config.toml
decoder_widths = [32, 64, 128]
steps = 5500
batch_size = 256
epochs = 28.9
weight_decay = 0.03
adamw_weight_decay_other_params = 0.01
Rows from block 12 of the encoder of a small image autoencoder, named by matrix and row number. Rows with one number belong to one channel. Each number is 500 + 25 x the weight over its row's rms, rounded and kept within 0 to 999. All counts start at 0. Numbers have three digits each.
After each channel's rows are labels from the 100 images, of 14848, where the channel reaches its highest value: "strongest on" is what is common among them; "colour at peak" is the nearest of a few named colours to the mean colour under the peak. Only what is clearly more common there than usual is listed. The data: simulated stained blood smears. In brackets: how many of the 100.
# convs1: grouped (20 groups) 3x3 conv (encoder.blocks.12.convs.1.weight, 320x16x3x3, each kernel summed), inputs within the group 0-15
# convs2: expand pointwise conv (encoder.blocks.12.convs.2.weight, 320x320x1x1, transposed), outputs 0-63

convs1.156:511507466505481460509505483520499535516532483556
convs2.156:490499473497505509489490497464508463506480480485474526505503499518507457449480522491514597482499503483488501515516512463532483508497492494511502496525478474472560509506491490506484532530555487
strongest on: dark grains (70)
colour at peak: brown (41); purple (28)

convs1.167:456475489487492539495542494494506490442496497511
convs2.167:495500468590485492493497478526472482502490486489495520491492498502528510506516562482486505500505510500501501459494505521453485486499498507556535487477506505492493506506498497491489553493506524
strongest on: dark grains (74)
colour at peak: grey (65)

convs1.174:476500521493495552498501496500510533502476497434
convs2.174:499506540556496500501501502503535524497430495503502507503505499493498540499493576503502482505481454522521504485494457513498558507501499501486482491577505507488505511511500498503570489476525490
strongest on: dark grains (89)
colour at peak: grey (85)

convs1.134:496505541494552502511482517542465487512496482466
convs2.134:510500420582497494509508508537475508507510511512521550490490497492505488508493585494504537500490575510514479514511558504492567489492502534535512513519495496492511499493499496504508564488534502
strongest on: no large cell (84)
colour at peak: grey (44)

convs1.179:503508464516512495499490512504429455524502515503
convs2.179:509506504510502505506506501447465544513514497499489565523523494495472491495482456500510456480497431485487494411490506474528483519495498443536489476500506507513498479483496496502518493472439484
strongest on: dark grains (43)
colour at peak: grey (45)

convs1.38:487532533459501470510503526488483497520510512557
convs2.38:487487495449479475490489483459513474489520491491496541479478512503450521505502514508515484506505514503504506498509479493469491506503504529530487536510494491535504475482505506493530486518508517
strongest on: dark grains (53)
colour at peak: grey (52)

convs1.262:521516522559463511505553501478506492519501503491
convs2.262:506499477470519508500502497526501530516577480487504503498503495492486486491487539514504479490491562497488503505485486485533525495491492480463442469551506501494547497491493490506480489531546492
strongest on: crescents (38)
colour at peak: grey (34); purple (28)

convs1.7:494483512483506498502464533484479548514559503489
convs2.7:488504505479521529490491480545482507505505477470504513467473489492403492474474556486509437472481490482485495497482463515507478490493491472476508486493500500490558487491491497495481512522557464
strongest on: two lobes with orange grains (58)
colour at peak: purple (46); grey (30)

convs1.283:484518492554554478480546512490493492489507499495
convs2.283:482493524522492504483487469443533449479487493491466512513496489490509482492489557504467439510505491493491474479499496523480476465488480488473514491505488489482457492497483484470504461451495517
strongest on: dark grains (85)
colour at peak: grey (56); purple (35)

convs1.154:492505452489474469510498477546511513513519470537
convs2.154:502505488512507519503502506478493460513490494499488520516519504529483509468496465502506594512530505482479518559521498468530503490501497491518499513485497495512559491490495494503504556503495507
strongest on: lobed nucleus (38); dark grains (32)
colour at peak: purple (51)

convs1.209:506514547504452513515501467510491504535490482456
convs2.209:500494476482520509502498500555491505485536510512518522493489511511511474510529492491496526501531456473481504481519428494479492505505494506506545505519487490494448499504498498500498497528476517
strongest on: round nucleus (48)
colour at peak: purple (44)

convs1.132:513468483520499508472509454483453461516518513519
convs2.132:504514498443513514506506507481556520513426502501509491503501496496510468473465524516514524490487493503500498501505513482529529511500498514527524493499492493494467506501498499502439546530544493
strongest on: crowded (96); spiky cells (40)
colour at peak: pink (96)

convs1.35:479508527443509462495525516495462498472492520518
convs2.35:499487488481486484498495494424536501499496493493510512482484493478548521490496488491477537491495515493493480490497548479462570515506508510486569525462495494520517492493506510497531538513475498
strongest on: crescents (67)
colour at peak: pink (85)

convs1.19:482486494533481492507540498518480494466524560515
convs2.19:495493474528501501496498475488531567501544488498492458506508498499518495467479481479504518492495523493499487491500553510456470497501493494506484518509485481502520483479489495478502435527523513
strongest on: dark grains (55)
colour at peak: purple (42); grey (30)

convs1.212:507542511505489530524500489490516466438491482478
convs2.212:489486495422499496490485494541471501486525492495479548499501505514470555516514470506507549505501551512509514483496490510513484482487490513516442497450492494480528501497491494490547572502474515
strongest on: round nucleus (50)
colour at peak: grey (30)

convs1.68:480488547483505529540483500523498490498558490503
convs2.68:471480490530484485475475489495515452467468484475496517447450489483565541511490501484495550500476492521515512496470539514492528487484477502549479484445485483483521485480481480486481522545522506
strongest on: dark grains (48); round nucleus (47)
colour at peak: purple (54); brown (33)

convs1.143:492556497477513480500485476484546522474484477477
convs2.143:502507542513535517504500513498496469502451493496477518520517502493501505447457465494488489514506482496506484566507490484564542521500496494567549473508508509512503485490498498500448525515521478
strongest on: round nucleus (83)
colour at peak: purple (86)

convs1.312:473543477487484518485484479501489522519554482468
convs2.312:491491460522511513493491497487514464487468509505498519484485514513484510526513537526535523511523543505503525520506557519542448494493498498506472505571492489490500499501499498502541450527479504
strongest on: dark grains (54); two lobes with orange grains (40)
colour at peak: grey (58); purple (39)

convs1.178:537520441484506505509482511524496454507479484523
convs2.178:497504527542498504498496507457508497507508513502467593529528512504462517523493566526540463496490484531533499481530461535469478486499496534520529498502498506497502501497500489499497483560491520
strongest on: dark grains (58)
colour at peak: grey (33)

convs1.235:463503469489485497478458509499470508458487464472
convs2.235:499490482509498491498497495606483509495479500499524510469471501497567495499478493511520446497475513521524504515490468491469520510495499475492493486545504505494493497495498503499505495473447492
strongest on: no large cell (100)
colour at peak: pink (83)

convs1.296:505502508495481444510509506505485494474510500429
convs2.296:503511502499518515504504505559553479503416499499509509502502508508593533501512560505494513510516483492496507544510456497497453495501505479520498509513502504508551505507503501502424500495446501
strongest on: no large cell (68)
colour at peak: pink (86)

convs1.216:509507497498457491516468508521494476529468448531
convs2.216:488495475499490490488489492479549554497460494491482493494496496501517461495473532512511505492499548497497494447495499514480505490497498495580546497580495497502466497495498498494490478449505490
strongest on: crowded (69)
colour at peak: white (91)

convs1.92:475505468483489524559483519540492490509525481518
convs2.92:503521547535511533501501505584462518508534496495492518500505499488554511488509496478483510490469536512509504509485517472503475506495503470489500504489496497514537500501498503494525501555516510
strongest on: lobed nucleus (46); dark grains (44)
colour at peak: purple (60); brown (28)

convs1.87:501507485502509516440492541532483503526486503542
convs2.87:502506502573501491505510505563499521496490513512521549493500506499546506495485478503513486506504565507501517486507497489430475493496495518524516495417502505483489504505497496501486496520528541
strongest on: dark grains (50)
colour at peak: purple (53); grey (40)

convs1.119:492503498519487487523529540491530486535478557489
convs2.119:497495548513500494497496500509526451498528495500482427518518475489539471496497457497483529476473513493492487513467525498487549500499491486569545472476505503512520478478490494486467483487557500
strongest on: dark grains (58)
colour at peak: grey (64); purple (27)

convs1.313:499477535517510519523500506497518466477549451492
convs2.313:505495509490502499503502502515537523507550497504488440518516495492506492496488465510496504504497510503505499537490489502505508505497496490510470504456497496504587488491496496496523517590497489
strongest on: dark grains (83)
colour at peak: grey (33)

convs1.4:481464446526517507511461480480506472517473512507
convs2.4:497495468469497500494493504524542505499485489489487541506504506504451558518504503520513512505500528508508513547502519515466516488500501531435496509520503504485499517515503500509562508530500475
strongest on: no large cell (98); platelets (90)
colour at peak: pink (84)

convs1.317:506465542513509530556493508467504531498521501506
convs2.317:478466532436486473477475480466534530468526496494473503485485489492517482491465534516509500492471475503506493417476539494478511498496492496559512503477494495493494484482491493491541543502450488
strongest on: dark grains (85)
colour at peak: grey (71)

convs1.316:476519480480484544465486487498472549521504483477
convs2.316:507503513583501506507503510523477524527545492500496498520519498502493533511524523503490434501521518483487500561507491504523474482496491473459551474519509505488531494493494492487465487580434514
strongest on: dark grains (49); crescents (34)
colour at peak: grey (36)

convs1.186:511502490492494515497515488536574540493488492522
convs2.186:498497478478488493498496505511473485501456497493491514507503488497493496472485512488484511499475479525521493523497515497484520496505500538493509493495512513510478499505498498492525496513549477
strongest on: no large cell (58); round nucleus (38)
colour at peak: purple (30)

convs1.284:495522518558529495497557534501500503517490489505
convs2.284:490495534530463475483490470442452530504518479486447466540536506497487514509504517517514557498482512503503494508496442535547479481498489467505517487514485481493473490480486487475486543464527511
strongest on: dark grains (72)
colour at peak: grey (69)

convs1.44:481508568507495492488555507525476512496497513500
convs2.44:501492483525491487501501495520520486498493505504517486490493497493510438508490556496508520494487487511506497550487551501468497514508505512495473541530486488511542503504506501509551517492493497
strongest on: dark grains (45)
colour at peak: grey (58)

convs1.115:490498497522522479505518545501555479512476540482
convs2.115:489496537539491489493492488517495471503508490482480478512505495498508500495510507481481539494514495478477479521518540491553525501501497451516514507494493487505514475476494497483495536522525503
strongest on: dark grains (49)
colour at peak: grey (47)

convs1.256:558512470521483464476477504483497473495509483470
convs2.256:521525492440509513514520516466512529522544500503509525522526488499408538457474513487498548478476498486491465436516507475458449507491501520503530497536509506491602498501496496506506529522473481
strongest on: two lobes with orange grains (56)
colour at peak: grey (56)

convs1.318:473536496483475521507482486456480543522529490477
convs2.318:501499509439493497503501503510554519505600503502512535501501502504499557497491574517505503496496503503494504543488497508461523488496498494534549483524514508521563482487501501484463566541457507
strongest on: dark grains (66)
colour at peak: grey (66); purple (26)

convs1.183:512518466500514504505481516505450433515497502513
convs2.183:510500516528506498506504519457521512505441509509502491509514504498499462492479503513517426498507428494502504487509535478492531523498506479473554489511501501517434483485503501506503483474447496
strongest on: dark grains (46)
colour at peak: grey (43)

convs1.41:475480557508479494479521476506502516528540504468
convs2.41:496490475569488497494496493530570501494467498504502482490491499509438483503477560524533482497490529516507517508492519492468499504495504504499521515517500501518590496496503501508486511513564486
strongest on: two lobes with orange grains (50); dark grains (40)
colour at peak: brown (35); purple (32)

convs1.244:481524499541525487540471481473490532477526524487
convs2.244:514507478495493487517518528492571481519494519525510522529528490494422542490487532494500585480485541506505467560515466508505479499500501489523530529473492490528509481487503500508466463534494466
strongest on: round nucleus (51); dark grains (44); crescents (34)
colour at peak: purple (61); brown (35)

convs1.62:516525465519549498489476496498491554482531489499
convs2.62:494499484567529517495497499498525452495534493482517534470475515499492494510491477530512500521538502484484518513504530487548485511488491496541526488530486491474519501498490490507483506566526460
strongest on: round nucleus (45)
colour at peak: purple (36); grey (35)

convs1.53:446456506504488515473522506516514452504476511507
convs2.53:501501513473498498503502504380462495505461493495519480485484494477472443508495485484482477502493423505498523506472498498488509510498501496534485489492508504526461476480500501496439513488489530
strongest on: round nucleus (83)
colour at peak: grey (41)

convs1.259:556513473535488470479466504486495475481502482477
convs2.259:505506496466498497501501503520529434494495507508477525524523474497427507449479500474483503469485543468477448451522487479496494495497496506499535490545507507480516511510496490499480518483488452
strongest on: two lobes with orange grains (68)
colour at peak: grey (53); purple (33)

convs1.277:503489501485442496521426502496507491512497506508
convs2.277:511509487549523519513510530473433476524509498502501483523519497513574587488509556498511513483488523496498504528494539466501498526495503495439533487540508507513514486488501499509482517464454483
strongest on: crescents (70)
colour at peak: pink (91)

convs1.20:516502504507513515494469433496506512510449529492
convs2.20:505490517548482480500501496470456504492492505507484431518512490502446496486486567508499533499481463510505507544471441512488559496504494539574494486515501499503471488492497497495550532461465510
strongest on: round nucleus (63)
colour at peak: grey (29)

convs1.109:505492483488511511519501518483457507519459435492
convs2.109:495498478448501507494497493440529483484493511511485493503503502509575548477494491493502545498501529501503499504514503480584477506498501636465502507478501503491537515516502500504443459428503492
strongest on: crescents (58)
colour at peak: pink (93)

convs1.168:510522481499482483500542497503507551544506503545
convs2.168:494484466538483475492491483450446517503541476487476533514510478481522488482472500494490476485475457489490479465477516482469501492493499521570467493506509506501516493497500497495504515501430502
strongest on: dark grains (79)
colour at peak: purple (46)

convs1.254:482528500543522485541478479474486532482531520487
convs2.254:526512473468483487520522529491516479530515515513513531530530480489412538496487533499478573500479545506505470563507484506508491504496494491526547514482497494501503472480491495501449463503510477
strongest on: round nucleus (55)
colour at peak: purple (67); brown (29)

convs1.190:511488471493490491480519481552550543486498500515
convs2.190:490505510484499512491487492492554501494418486482493569486480493495496496495513505479480524493480454507512486489532521460501514505504500467433492492480515511515495487490496500500527505526433486
strongest on: round nucleus (40)
colour at peak: purple (51)

convs1.223:481528472516485529503508458459508492508533536476
convs2.223:483469480505465456490487474609514553473459501497517489453459486480524532482468505505494467501474509513508497437491472497515510487497487503434527499477482485488454495494489490486501508528545493
strongest on: crowded (86); no large cell (78)
colour at peak: white (85)